python train.py --train_examples=97500 --crop_scale_min=0.8 --norm="rmsnorm" --activation="quick_gelu" --layer_scale_init=0.1 --lr=0.0091 --momentum=0.95 --steps=34000 --epochs=133.9 --final_lr_fraction=0.05
Rows from block 3, named by matrix and row number. Rows with one number belong to one neuron. Each number is 500 + 25 x the weight over its row's rms, rounded and kept within 0 to 999. All counts start at 0. Numbers have three digits each. After the name is the row's rms in percent of the matrix's.
# fc1: MLP up (model.blocks.3.mlp.fc1.weight, 1024x512), inputs 344-429
# fc2: MLP down (model.blocks.3.mlp.fc2.weight, 512x1024, transposed), outputs 344-429
fc1.533 104:490525449514491500500476547525526474504497501457537493472482508480506494471499472499496469477581477478565502490457518493498556534503510489502498515497520537503491485483502498521493562504518558509486398512503548439458485541559518478440497471517488505489491481
fc2.533 105:486467541503503459484492531490528496520498457492506524515509472500505501485467503500484498519462498491505490525499518567455478436473501539557512451508520529449474493464472485448527479509497471507476531501539465494488521479469501485508503506481506457510516460
fc1.534 096:464477470441441483523497487513493486527505532524535488495528511478531527522500526538510500458492449495480496509472508509485548508498497495515516507532540499518499478498550484489508462496505510536444527508475476541561509504476503522517498489521526492504496451
fc2.534 097:506502535447515502468473534516479513532488487513504481546485488481481553489506490511500441527497517514502484531493498539483553485516482482464463515456511501525480492473526499512451476493537489537489511521533487497461496548499499448487495483456452459508509524
fc1.535 114:476463545499476507516541488457508476545515515490517505527479555528483467448506499505536472542485473488518489490556517546440481472513448586492508491510504501475508480460494483507556490509519522551450503484545514493492490499476500528527509505487460474545518477
fc2.535 106:485525465527499501473496519461492471516461510504449484536540466494511498488474528490470515498505514486447500469482475485530496524501482548501476474494521445502521499551532463501484473519514423509531511507498455508481482513507483484502515494505516493467512542
fc1.536 086:466512525505487522517491520501515495467508488491491527502550501526504527476533544518505496492516487465466497502478484513541468474531481503517499531521531507495493503470597466505490519503460505499453481511499489503475484501537554511488514451488520515518511489
fc2.536 091:504542513488493492517457493487526528545453509497482515525492524508510498494492418516470467493527481488500509510509544497502483508436511489517432443444527495477476461526459508507498511489517499523485505501520465456484501493443503515540474519503526511496479493
fc1.537 108:529491543511459538489531522482498532493560479484523521499517458502524465512462498490537513529520455497513474527492492509461480547533452465517501518476516499491539501470514513511454514515497502488510511507469507512532453508449520467559499504513507484511475500
fc2.537 105:498547504500479487516474462510526479523512545504503487469519504552450495496491509536478495466496484525500481503457525538531537489485531541519521508497472495501454481503477538427483542489484539536500469500460556526488528479499458513439481473518516515462468522
fc1.538 109:508539534507513470491481465484461504462518453427508528506513520482515515546505515467506466493497478470476474501538477511472507475497556519468513485538506505465503532506454517511550525527488519490494446488485485480522487497515506503525514485475488437500471545
fc2.538 099:510516505503446472518489507480481445521471479552508464520533479500504507531502485529494541483500472480482507496513432521508500494508441514552487491472452537539508512495519460500522520557487474519504492505486502545526508498524513526513475480483534524482462456
fc1.539 118:558531520509501484536513473494488493505548485516497546483496501492511486530515560524499485494516492514531487511563515475496472476491530519539495540494510476552507494518431503517494501494495532533474530474470468507513506448498471490505494461522504501486530506
fc2.539 103:482504513488482496469488477494504543537534477503518465493506503478496525487520502491418468509481461478540475479486537519471504539496457504480529496486454495479459466496516471505501497553501524507497500486491525527502470522484441494554519509520488536517507511
fc1.540 097:486520534477514539504450517475519503477473488476468476486511468535496514496545492485463541541485490482458505523480487516475513525469510502481528489526462480452504485509448519511468494526467497506472537480517546464521518454498487517538451484495498490521493495
fc2.540 094:475471503479540510496516507514472522481510494522515505529503496524501485508492524500521509522517501455511510518475503534499501512457503502488503496514497447499511500526474528492528505468479543503495503530513488533474476474533486566517513512520537507509491489
fc1.541 095:547545483495524576471486470476535517525495464447496479490499465484475518504476506518479507474473500507491490489488505539511509470508543529487525508482516489527570476528481529543458545549498487502502479509535543521500502478472504444491489465517501493515543537
fc2.541 095:522492458477541471541458500534471486487489521537505500464483477536472502524514509525496502451475502504490543478515486516513527560484473478518489501546515486507492503519477471489537534538514488470424529496466476469521428480509501540476496497500542528488496493
fc1.542 082:488491546521471505458468479503470436482484496461491487502487517498522528504502517484477475529451530486481457508520538494501513449515487477469483505522491511526513479507506463489482494482547498498494504473500496486503503521511504484513528499480511496521470465
fc2.542 083:512498507509507530529507493516462509480500472505506481502498512534502498559493471444516480505492490551497481487551541478515488517490472537480555503468471533492480518509516511469482498488510480552581531519474486498503512453481522483528501482478515509469514515
fc1.543 096:524521512492498500509494469499500490513492475495487567521538520500496493479509488487522545492495441483513499504534481482485466501471491491501508542470503506499497540483459504521503524502514482493466460500462511502468487488514518478510531489497515529534511480
fc2.543 108:545486495531507467457530520506499479469501519495506458532520494547486550500492484537521474496492556498531485447481499519491453485482496520521517460508471532496511508493506492464487497518462484527514510496495484528501498473506468503511519505528492485509466535
fc1.544 110:519516510468459510484501485449508526520484461468512491534493476515512480484541466508489535516505529518499520567503468485487496507568504477521526491509479521534490464519498541487510479500458505508484509466471509493485568492521481483489492506515536503547509509
fc2.544 122:466512477556507518522514491508491473496536555539482517482485512535471479460488479496527506483544525499529474466470516546509493470455477481481502491505522493475529518473516492540460485508514497505511530515500501501533499500511477485481532472479470532517500528
fc1.545 103:532543514524494499533520520495500507527488474537507519512491541478438462486498502516546508487496523493513469485493491459462485519500517500511510509441550499505486507521520524521500485474504516483495485488514471524495487482491486517461481511491487473507480497
fc2.545 117:487484510510510500498520501510472485486521484466503443471483475470518562514495557494487506476521499491525513501514499508538482460493459506519500490481487502516514487525518485536501498470505502499486534478484495530558480505497514491521477476496561500492514479
fc1.546 115:529495519527452503484523492478469514509521495456495461510529507518481511498493521503513495528483522516494524442512515569440476490539539542517471507460513475471462533528435550476476506477495463492540475542476487473509479492477471514505511456494506566498522481
fc2.546 132:540521468513516521484501511477508550523461524528520496519509464568521489490490463523478502486537505519450551476466498535538503495464470523487485489493531509545524472460513486467535506480525500509490506522488492553468512470524559519472478505472466488493473487
fc1.547 070:494473456510506510495530473506541499518487529541499464523499506522532472479511538530522484501501531487495516496546505545544470513488497509522527460492480576490473475528512502490495506519475514448519527535546521487482482510474513489524450482527555491478483562
fc2.547 080:440487512502487491526505485524458462508501446481480515464461512494479456492476451472490477483497503476483471493469503501476518499474486517533480488485465496516508472564466464505523522515467491523490469532488564472493529506504504511524527513475516531514537531
fc1.548 099:517500505507514489468474508507486493448498496500471490491530487484518501472530440522506472496469486514501480450503504497514492519523485479493504536512492486529521486499503499456511494505491488502495485475464525509471464508484510549536495537517495515500464480
fc2.548 089:472481507531532512514446500489489504549540477478536484471466457493490466476478547481467530466470484482539475495496485475512512475497538512499536496534503511562445501450480484473471525517512516493510518518497514512498490504498493472454517527527492501507485432
fc1.549 111:489508526545504508531512483504525468496535495474493486522480493496494490477483505512487485518476534515510527492499528472512551506434497478514538441474471466536505476486473483502505533473539511551473506531476502438536483549512464453456526502459470516509456470
fc2.549 106:463508484462516518514498480450463488510523514453565486478492490509479511493492527539499525498477551489487497461500493503524526543466480502500518483509491506503556490515527503485445479505471494453520491461493467495490483530506539448530513495450504437524538511
fc1.550 117:468508495498537469481484542568493514498496561477519558479497509516522467525499498508532525534503466461537465461498482448483511515476515498490477491451511535491512479518522505481505508503551491450519511498487514513480516463542507507499507510479494525474536522
fc2.550 097:447492516525497501471483458488544511504536496509508504500501471531500526496502492470497527484472484496524422572479530469507516495516526505488468526487482474505513511501469485515518472509484565517463532475534513509502507495511512500478520487480479491504490538
fc1.551 091:472473507498485487480466455501528546496466489459469486506508477489495512496538455496495484535509499495542441439483503532489504496480536489530550529491580513503495523456545462502506507511510467570495526541509508437517485494499534521486500470496505451533498455
fc2.551 084:504529497505502514503477476465497486480463463536512535536488534468449513493449537513486491510478506444494472510502501494491491489477488500468547557474471481514487457501461494471521493475512513516483549469489465525500571511521489497473494476482508494486489494
fc1.552 103:512451488495495481535505472503503495515466513544491509469479522493512494493550530517521482516506526500500495459520497521540509464519534484514494525512501531514519502462489518482471503508499499494468523501474482507505539443482463488513548544534466452484497539
fc2.552 097:489504545465533537534529447439478514533512501467504487515467505488533496468489514511539519506503528505529490500515522483498476503474475493506506539514489470490511496535489476492498497493461515482536470533487495514478473507488495488477442523515529514450514504
fc1.553 103:507516554503520485485507471521483502520487516477493503470511530520459536500505475483554491511519468462477508510506512507453483544457525501520521517510495493476526524474475499483546507501479496491523502500491497484484486532490505523483533481503467467490521504
fc2.553 109:544505523497473512481468492517545503555491486507476479485482520472532472529510459531486488496532513453500531468502447512512491483531498496481494491473508538490505516489472517531442475499527481512478507503495479537528538522492522505491516466510520529522511520
fc1.554 114:535524493528501535529511521484495501504528483439527472488516555503514488482480495488512481488493489539568503525569485486494489527487527507495503439500461519475474536503539481522520489501446531498510496536538505505518500518478488480448532512488543498548509463
fc2.554 109:478459523486483458512548463466496469465480481504501517481456478497482552446535510533468497479507499508462467492459497490495479503546523504505469521513506541489580487507502500532514517543484449524529528472461480501471486534491472497467508545510513479463518557
fc1.555 075:510510506543484518456495523492513497501515524536520492513487444504532469557476470492536517516488501527486499505503485438506481507503523510497488516505525500473487491515450521519513487488514548492483505489475491498493512472516441473520479536459536495483458498
fc2.555 093:531539497471503519484487465489510478468448458508478498499476459532488525484528510506500486476539512483547491518495532472493495503477467473497441534520502465522552467505539481513510528498513474491493515459517501524488503497459492504526508466492476500542486484
fc1.556 082:474478539464527491473460473478512501517553482473529475517505481441517501436533526490494542531486490514479485493517522506480503493532531493479495525519496557535493481511480498488471539513507435550511490528501511485526510452479488515497476483535508497503511483
fc2.556 085:497503487529513497522525486500517479484476500500476532486487533491462487547487516424509494479513473512502488502532455475484515496509497475463502462538489506482507530463515531516480514537499453447530468493520544495473512507520523516516496520506469471493518519
fc1.557 102:500495450499485542510495458481517486507489511475519485489527487484496519466522490479509523572432460525530525508493503474459460505508512523526501531503522472497502525493464520554505472507497519453486451476522516477540496531487521486478487497480511491500513494
fc2.557 101:510491498429522501463522472470473479531498517512495474548511524522511505531501520526539507450479508494483483566495441511484499467484482462516482479516504497535544434556523495509501469489520517537504513557521515487505496503516555483520480505502523468479473502
fc1.558 127:504529481490446493472549475514469501486481498462477545469497510510476512529484500547537479505533514455536522462515458518507508475451566493534543477496450474507511494507521520472512500501499455525536507519477512494519464524530486494467526501455502515488512527
fc2.558 104:474485527471463493503504526490463510497498498520526521488543516489498511546508510495455513507521459496521492489471532499513513490505482486523475506471482465496521520522481477518465508539503507488513526471527458472494554489501467505516466530496481467519480497
fc1.559 094:523495482469491514495508501564519486510524466545503487487528492542502530531499518519490494483502523505496553478483510516495507524477505517492516424521529520489518505524523513565513497517508550518491500553520499511471494477485547465531450519530487487511493451
fc2.559 100:483467491472500504488467487523502522488465496466467532510460503491521479500505527448489487456497519513561440521489513513498485533482505494519506485498497501515521522509492452508533498529537464492500514488491475534462488524480501509510513548501482488507518514
fc1.560 085:509483479531485506553499466492506509510555534507538479496533466497506496539562485501469434504487499500486475523543492476503515514538541524518527541526521467450487479536522551486507511459492507540506484512484487525514545499483491441501474490508558471492530507
fc2.560 096:435466486481514442488532503457473483521460468526480518492455501499531476480499457513534483477557478502525524517494509519433508482468481504525485505502466488506497503520460492543471478484523517472487501497528464483502534540477474487467496482489509503500425517
fc1.561 093:482522451502533496514554516527470466528493549495497479537479487488536538460472513503482496512478501431482486488516462513502516499514503504534509501504485507483479477456545485494493495508554482467485500482477525499509456481477535469513528492513513517503489483
fc2.561 101:492483555480473502449492489511529506530497486496520495482519536529476530486520532530489519516509466518499493489456518478477517497499478469443531499538480520506486549539485512553481498510462496530478495515525509479527522518486508492525522465518472468482485500
fc1.562 114:528519486487470499488521555484491503510479490505484503514455518567528524508510499488467500493462511468437542454468508496469480520466521525528476502505523479505503448480471524508524510483518503462489525495507492489497477484442509486486454478495485499476513439
fc2.562 118:474528511473533472512491525525455499472497512503484473511540523467520506524496543490506487482539463478521497485553460515493505487501488485499538474459496485519502538479512486503489482493509521534469462466505486495461464516557523509499520522496486534495456539
fc1.563 104:532530470460482495492530524500502478488467505499466494466556497454495509511500527507487523484511502514522450492536470484510443504511517539540540504519531518495513503504522493507505526517487494510513455456462497515508482468482540498468523504526505474484497535
fc2.563 102:492502475525473548473520473523517557509499540552494447502501505520504479528502473537521473476471544474463529538475502556502545502523487483560490495478524469513568498514481479518464540493503521514500512479493511518512527515507509529527464491524490519487516516
fc1.564 118:532474454509474472475534483540447513466497499498501519474470550505485462464478473507513515521522509530549498479480513499522487464518483499511513507456516491514502490451539514550500506484487488482482514460478483488505498508458498508523516482520508473455556483
fc2.564 102:482528506478551503532471482484501508472513499490508516523461506500463519542463499480479503502462478498504482500501484480482447506518509485515470527506486497508493554543488515475471516521449501530538500508537489529518489478539525444480501490467490503524506537
fc1.565 111:523536470510503516511516506494508489525504526509500488494516506535463523470507507494497504469477504511504531503540511497493505521511528486532498480535520478564477512487471485519546506553539530495510527502540523542500521493493441525502518471459492474453505513
fc2.565 102:509480508540517508502513498468511469518503493508450508495509536488520517565506524482507538526522510552508494532499502507519519471538489467487506491503511476476535516479526479483505489501478475475472506487510454483511506500501483494490492515479568520491548494
fc1.566 098:491512533517457484529460490515515459477502484449508489494469476530548557507515507508529487504503507491485507549500514507505496468483482484467515500507465531510516475452530466492516496484461529526445542547562505503483462503478518522495544502469519458533501532
fc2.566 099:495492504537498491503543504500500524513532468504518520495521512505468455488529462512500440494484463482495480514504490541536460518461503488534488528481523516505533448525493516533508513529472463534512480483464486523552541494489492494542484513480483491543493530
fc1.567 112:522479472489465499503505499489491483506448536470474485516486494525477519493473494520526477506515497504531501516510498544499507488497487498477529453524506467548488456501476509526515492482522478507517532469530503513485457504477508510485463454494510484501484466
fc2.567 117:524521510515506468508546542474497568513479504519505515496489493492467485493541476499481529492495495511490466500478463505507503474514528514448487518451487534476497536490526500466516509475508510502540476501512543482516501492481451507506509497503471473522475492
fc1.568 084:479521500529494513497442522526535470466526504428499478479489489521538534498463488478564552523491506495480514498576462485501537548529527521465512515563457498503493515483479512496479462497471535494475469478512487523452429530472463533476515524493498506457517488
fc2.568 087:518427508535555534511503454462459482533457485498523475502501513452498480454508535505492464490481511476548531516507478515496490494498474568497541520495473544504512484471536513468517488553510453495543469508504543517483513497520515495511483515523477493504421492
fc1.569 097:443493490484467521537473473514483523473479552491507471521500488523477471479487513536499498493518515526472523487522506462576505536460541544502497499505514502513508499504486484535502478495542516507545489526531480518489502519520483511503463569536433486465522483
fc2.569 113:491513495522511478460477507525543503509519464539460551478504555533538488475500436476481535516506511432472532473507498528486510485480442482462527506492525500479526515514527495491518493479467564498498541486495471465484502489536507497541539505543489507522469503
fc1.570 127:497474470505466496502511501519496524487507544470521570506490453536520490480511507518485480540490465491537511514447503529499497508504510472499480493498522511505488531490524547501515528481521506507528508484470509472563487472509500484465505512465481493481504565
fc2.570 114:502533550537526483529458461493473514496536456485455498486504490494511514513543507541509462474535499533508470474484494519483507466540482475514500489509528490533503522515455503496447511538529536445471529510556529505562447546510555497491471487500498504500513515
fc1.571 120:509487501459469500492508520468500515492495508490484515518491504467507507521497517512498503463546529526506467501478543539554532467487522480514523495525453480539513535490511552463530467542509473482504537490511496529516493533493542528513500487490479498535515510
fc2.571 111:491469475510506493528503506507516502544508504534478444454503510503507486517482488474485496542465511513519494485463501488477505564487513505453485491516569475464462473568518494494467484465539511510479493520488518473488515519494549467472445509511511523491426476
fc1.572 088:494475511527509523543490516515504517509505508517487474458496480440501490524517544490529526481520460512487514549494472493529473533485522487486482480529533485517470504517478484501535525453481488551501475483488509524504473557488491488504516471540539526518497546
fc2.572 107:485460514534489517492509523470487477518473470505518502498495461514457468500505526539513486517484520475489521508531545519539486485499478508498532536469510518502488490538507522479481504530499468488456534488540433507479466485492508495511507491520495492487511512
fc1.573 093:482516489500469472489494527490491547476486485509572495508505442472526477483497515489493508522479541465446511509464523486492481504537533510509545465476504510530489516533471511462471497532468499495471486514491477523517526498490490516553502482491493511550493501
fc2.573 097:487505520504499517456516504468513444488528529463475501506450525515511497491457510493529502460553444514502495486506487521498496525507506474512447471486483471526519493484525524506533480541527477517513515504471478481510498456525470499509525500468491501478525492
fc1.574 115:535488503478537519516502498543478500494522517473533500514537493514498492507500501534477480511489552465472502506422500479492544503510488462480517506497535538474522488511480494504545503517489520517505474490472473502520505543497461460530478481535489511520514516
fc2.574 124:512510460498498505507483511505547532468523446493502464488497513482523475524490513513498534475543495570473484480499503480547479464491525522471496537529503484511494460467453527485476492484517492492491487469513489547499526469541457527490497498472556484522431477
fc1.575 079:478512517486469472509505481443491452505474501500488510487485458514520463481491495488502496496518490511533546486490508512529484484494500504484500529527469495492513541478448516510508526456481491505494532479541475488518485515502499502457490464475498443493471522
fc2.575 082:499474503522497461524497473504498513479506489525536471492567509517486507488466488484523504505476512527491456467479522475499521471505501515515501493462494481454503517498518484488487504553520511543498462555495533548482541503524520518502507510500498531477468505
fc1.576 115:538496530486525485502551480511509471527491525456462498471500518468499515478494514489523520470509532509526472527496471526468514529474502498477510509477496500498523493518483483460506458526499450536504506520461463480502484482525510501470503500506485498478465497
fc2.576 109:523468539517454512519468483476516473500507489557485525512503522499495515521487493505502471569507491487507497415503557507470513507495482486528473512526493535505481536541511451504488517497520464499496555469519501532485514511495469553508480518472556511548536523
fc1.577 109:499504498472507506481531539491514525512506481418480524504471490516481451488470502492490503450533497497506492500480494475451490511526477487454487510539503500514490547524495508504511487526504507515488466458483465504486478478524563511506517521494488473445520509
fc2.577 109:500504479556509487521509456515475450482515499490510477500502499498515479522518503478515478564521526487458474531503499534499484457516505469504470507527480508525508471532473460495531520488486481498506535504449485484456522542481496465465500454538537521535546498
fc1.578 089:528572546516516513485547497477497546516494533514517522494479490488544493488489515474535548479470461475545474562490498521537480492467553517487481465499502539486511469553477506490519484499512485489504553497436501505480520514504519522528520490484548506501513522
fc2.578 080:521452515508497464506549491487469493509472491497514563459503475486440502470482508518512467487525511512558487464517479524463477483479480483499500540504463490502492478491490482496495508519461501466454501488518545525561496500513508528539498482469491510515514465
fc1.579 095:499519530503505474524541532482525519529487527487512470524538499480473500504552505521524487527483494481482534487516469495470464463480510484471494495504505440553507485464524491506511498522494494487446508473494450521513471472531521476504479476493488501499490501
fc2.579 094:484479487504498498490552509475466516522494499477522504462459468498508450468471483477523503528519528494517492465513498538490532476549484499516569495475522488502559520494512530535490509484488478489524508494539471523494545503481497558502492484484524510509484496
fc1.580 115:529521513479518500496512466513502510479465468473521532472520541491510480522506492472514520480517470521505527495499472487467515495476469479510537490528518505508549508466480505505521530454476521458496496511504482456477545566492521513479502511491478514458516498
fc2.580 119:504509521523489522482520496451474485484492487542474479524532505488501493501548480500532512481518508498457492525516474513519496465508504480526518472530449504493479471518492542505514500480511485511493492504461486508455516514521490494505541486506547495499472532
fc1.581 095:516513510505440487527516470458448514519512488453520513469506538490524463510501547550488498507459489488498492564472516536514464531509502510508491476527494490474529472489522532518510537497504531484514515516516484504479476511517517491520469491505464551483501501
fc2.581 104:460483491521521530467496517484562505538492494514544499513504513486492512498522506537486477479503449446472488498480460475475495450499519468489463489506508462512493498490537479518459521523511503504517535495431524490474509461518538510421520494477561511535527528
fc1.582 091:463511491503515481490497545515502524492554487467495502491493517512516484471502484478501554513521518526496509490491520490489505475516520463507477562539444489508515443480490505501507494441506494524503504519490470525492529499507505522504460503516531520471462538
fc2.582 088:516513530497541518487529478518525488516471490484510523484525509476500475457490454501521464450486484513514507532483489480497501520478457558481496492493491503492520479483524491520482500510467562529485519486490508528532487503488522519474510461520502485505523491
fc1.583 105:508499493511511548503493493481477497482493539521466490490486530484486495488478507567522516505496486504496467500486487483507524504503512468489486470554543480537497472518452500555497479482470485497471528443485503542529500493515487535542543484529496493550437538
fc2.583 106:477515463524490481499516492491503511540479456463545520519462510506514503520500502502490498506468466515516517505528475569501504517493463491539511509479506471531472519483498505522516507490497522501515471535482529541511483525508509528513482510471496518492495525
fc1.584 114:493512460502476473526561501499473500527518487523469498472513501542488501534503512461522522532486516510527470515510514512493405480516545505493434506517508481476512484524476517495494491498507466475537477528527511529496505495520523451534480506527533447511524521
fc2.584 097:480501508456482496477539487539503489515536547544514523492488490469519480490479468520496519489497453482521486563536526522509530548476461474490479452488520489512469468496479491461490496495484508494474492491469504471548475503505507525494496516482472474487484513
fc1.585 082:524520459483487511482519532515488455472527509460520497490526518519520490479499441495488497471503452502509500474537522499498541480493567492506538458472499527490503522520498511492552453470484493492476495472501478499465472486507491445471452510506531522475503491
fc2.585 089:529553517496545481546500521511504491516497536521492482450511514485495550519475515514571508494483557469515497527481487475548483516544479485500461474513547455523509518521478529525470496536549508512498505478514511491470505495480508519469506490516473494498463475
fc1.586 092:472505462502488514532482475523481481471497506536497491556477477534508533502523493476512475499510531531533458499541475486487500544500466498486521471469470490493516509493506502489480463489492501506474517511509482478533525511484542482459499520483522517491491501
fc2.586 091:500515476551516506500552502501491482482520557442497510494575475493439480473525503494470509521466509486471472450520546492440538526515493480513525466530506534499511510486522504492505514508489536491468422500521551462512493507542493446493521532533509479480526545
fc1.587 123:494510511487473495517504511453480498508519485492521468527477469525501519479516472464502489449539544457529498506454463509513510478527505502530503494493501496528457527469523487531496453507495474552496459500473500500467526520523509493486536486467501497464508478
fc2.587 113:518507500505511514486517517505475507520474529496513527509548492507496504484492473506500465513516513535470496489497502527501487530498485525474522444473529509482523438509448500526476440482491507493466487520486489520539534516516481507508513506499533502507490453
fc1.588 076:532484535507496504495514477501478492543507486481539511439494507521487506486511500532471524494502486515570442535497543483536494477493562499525473446487496513506516489535496493468463479493491500459498463502496492483510506481474475530538553504498500493498534513
fc2.588 069:475474440512483521528507452506521464525517510484491483494492545522482500467495550464521526527499520469494506484486439522493498514526454499490539543516475488461520531530538474507500520525489494466499451492470494520525473491500502562463506516473461517477489512
fc1.589 101:477526494483515465498468473472497533507507494467454529532517520524470495511526483510513521528537486476516536480506491545501523542500487484488482476489469482485496531512475495503488485486483502509543484552508485534497534519501489472506473484452511506537481514
fc2.589 104:487533519505495526519492532516491455488515492493529486506506518451471493474511524546461476505537536482503488511545493482511487482551529476515491551474521529520510460471530510468493500484477515528448519478524538498500510503509495494530456506453521497465512491
fc1.590 097:522494495516507513447510503492496492508472493486523483486492504497508462469507479515544504501506505481506453523524458496491482511531527513493437471516497524539491541518499564477482473532509462517547519507478440495497511549470514535477531540487525488503478487
fc2.590 106:504511510500481510503527477485520535552511504537496488503510469531505492493455520487458462476474517522462512480485522504546507545486476493482531503470521459505498448556527535505500486489488507515461488516530506514509514499482506470464532524532499465521553548
fc1.591 086:474474501504494522521515530492469470486502514509506503524548488467485491473505466483530497499507500488485496469506528499519487521544482503499493457466543480520539478490504506493492501525472517469534537509455533471517509513508458511496514457517508528501528495
fc2.591 080:501504452527503500482519539465522474510477499487487472455462496525493490506533523505461523500539514488507477509519503525493498471508509537476476496484472472528434508481466487520509549504507527514489510518531469483508545517495494514471498500508470534513490519
fc1.592 093:513506469448490510495504503518475507491532471494541516484539490514515523505524507535526525483500506508475525492524531483492502428482499504469501536486488471524499525522528476512525522487530435545506510530517477523518532482530530499521503503528480489516481516
fc2.592 095:531475474509477512484503469481503506520540456502514514466486499501461521512468435465509512540542508521502477454448501464527460523496448521478464458534478465541443509500493477464478498503543489495500494480488489520481471514476499486480517481515489452506457485
fc1.593 104:463480537537457474447517455499496524467528490469488443497506477488490528515515517506512502528486521515478458473499479543494485548468463516534488503534518494506513545502539504502487496511461481539512488590461460498463558519470488496492509508530508515514480468
fc2.593 103:552542467496511489525497498504517471546519506525527499476499538512509499483501484482477463525456519501449496465496502537528467484462471529530444487502508527474468516524541459436492463453504547445496496455503530520503504504566551486503506473495512480507506505
fc1.594 092:507493495530490562546544534474532498489515492496476490529453491526511491469490496525554497513500502489537520495490562513518492457496501480507497467531472522496477506461526525457499472494528492500497444485476522533502536540512490445549521505452475512501463495
fc2.594 095:498486526474505494458471445524491504486511484525550491503443539508486494523517494506487494498545550527510545534496486505498516493503517506486521550478509480534498537489497494541526533500516489503479463519470455468514468473549489491503519517505504493504461488
fc1.595 109:530527507497497488485477488487471515485504453488492519509530477529466505472492493479470484487472485430463513468519502504504497452500482438496479494543525507523469536495503467491527518497545496512438514489508501478482502466489513531488540491499505523497463493
fc2.595 098:503498508494483525522497515487494534481506510512470501464497503528524486531495553460500509525472517553507466494485494500508471518511554538499497477495525512471514503479518484478492538559512492493488472505477519492497511542520502490481453574472500499428520512
fc1.596 061:489516474532483498550528480537516526489517504503512470514540492497528522509503482510538469481492484521497524556565513539493450503541492507541470516495511518492555509472541481446437524481474496525523492502502497459488479515512483531542512507491523477497499482
fc2.596 071:469481530499480487523472468499494510513477506509543500503487497494459471501520472481517532446497494466487508477507496500499534514514517479496505426516484505497481512475489456528485477497512455511489513483490501516517497524482497490507512523511530514524485497
fc1.597 108:518466485552477507483468483507521521542463542506523490511528459476508501515476483471520513478493500487516488513471516533467501532477497482509450449504484510533504499493490484539502490548477453535467504492490515504513482480545512526547488530484520534520514557
fc2.597 114:479493486448470550526545494512482475520540489538457540547495485490528496490530488517467489537517511493488490537555550477490521521506495474499458526449486474503506520488504506510477508509482490477486481470517512518524449505517495489502491486537501518500501491
fc1.598 100:486512497474487523489489470503487512500534501507498492531444491518505536513562496460542530460480459507513486474464500523507528540514471522482473456533495460538493466499464508481537482505489502527521536519539489493544529474500489551496520548528512547494494487
fc2.598 103:487471500500486507475522458453461500535465519482449496504516467538507489539505481554500490509514480511499518501463483515483509483535491446517488528464506506501488525474525518479493512550517526486472473502510524483520514471482539512492487500476508483507483543
fc1.599 124:533520503547548490509490499488489503511538491515473522445511501500482520523511515523491510486508502534541518509484484560485484507510491490482490461443511491498471481484452524482528536492476483516505509492507507488509540473529492489448486518482507445526480495
fc2.599 086:502476454471487476471535456482466505481493511474464481513470549531512519485522484488484465522531493485497484505502528510507562495500487554544503484503531530484495499498491505497508501501564490469529502485478519521460467477503531512533512504484529538494518452
fc1.600 079:524463462506480492493536530499521480489541491508529524514469490525488469485472536507516504510470483457507520509476496510505502520464484487469477485471504497523472456537486490502544497505542511543495504543491473487507487505497477533488520526492552469468513465
fc2.600 090:518497522536538551499499480469496506472491519502483518519505530525516510499520492518447539439485523494506496473486461501517487459480486467465557466528483519509504502511507591476485549508524456506463474481503465514500513496514499496543477492472497517516537510
fc1.601 102:519493490472490474506496510474487506497527489496490489473466518490494504537511492499498516552487508462528510548523496479493523483524509518495496523547479522494504511525522477469500452485476517482455472544489553493476516557506455504495470504483455494489533520
fc2.601 111:431561516501516502494513517479519528519523487497507510484497505521518468478521508501476532496492506512526459506498500489505488523492504457478490535503502500514467531492532553489539518508507450495511572512505500478513518490457507500534543509518523463498490515
fc1.602 111:479482489496514455492494500501460559451513505530506475480516480459506499563487473501479507507543518500496479465483542485533502504476537443444520503510503533507470512538447510475507519511506460491507494479489483514496493515524527513534489516475488529530489503
fc2.602 111:451544466464496530462493492489497492502485529520496510459527511522531488476516491522482487497486514493487499526460484484456512486524514567498515538496507527572528496485515500515504501520505533452483489478512536457512464488520513445520520485499467478518484521
fc1.603 100:508464524472525478469473531501524450493511486500472511486482526478474511504506495548530485498472471473489512473462432497497490490515508497484457506487503510513493498527459488506500487520500504534492459535542512467489502449539513520536501446459499535551486482
fc2.603 092:500491507540526536494519476497495508485472502521505573488442536526509504462532518548529496466535507495503556491488509443551512559548499553503511549493480511517522555479475523519502504484496487509483503461568487490491493513534528514555519495572522501490500472
fc1.604 105:447512514514502501489539507488445507485531515480508508458474483472496509506474526493523517494512510490525523514523517500540481492485458495455564486533478496505509521518497571508486493492511503497513543475534516487514496483469465501489526502546501531457465478
fc2.604 107:508506516498472519544522535511482495492509478512553485533498499466437511517530457523512542516514545539491519482486536512537452502478515490484505534489496468460504543506529464525531497476547497511527530444515509552503483483494491543495526490499494509518508447
fc1.605 085:503476453495500492492458484494491480507451485501476508492525471499550482467471502501508531477497473446459467521477505521479498495486510477551503495540487453476493498499488520490501467527461487475485502503569515509511496469513499517449501465512552494512507479
fc2.605 086:469510542481506483484490529533503490493514497502452523496518495489535507520469513472542466526520525503494505520501505506442498507482472505519520544468486507515482481516510474537528513500495466500496502520496536483551468493472500485483504471501524513482497500
fc1.606 086:508487467517429481519494480521505516528482506537509490473471505506515491513507509492453527526483523511476510498489550475521510485535487503500485540506509456530498470523512511513571459489513525477507510500515510491514464509492474537471489459493487452481503487
fc2.606 084:445439456531510512478488508476494522511495490503503479483474521463534504488475535474492506501510523493509539476517489504468539501445484465504493540491489463469495495502490499528515491502488532500529517476520484474532512506514514509463519497476516481508489482
fc1.607 083:558524515496456475493525462538481495530546476476469484498516510546484491482507472507493516545503517483493469504533531523477482493469533485520519537541538523473469485494501524506516497438497484487520507474517510456496492520461536505516476544513482445533515505
fc2.607 078:485468528522470521504479482482535456497465508478521493522490551474490507554511546504485481532492502506503450515540455460525501510492510528477490509495508483448492458498497513530544526532498526489481507547514524485468467539529499470508536468464516530496507499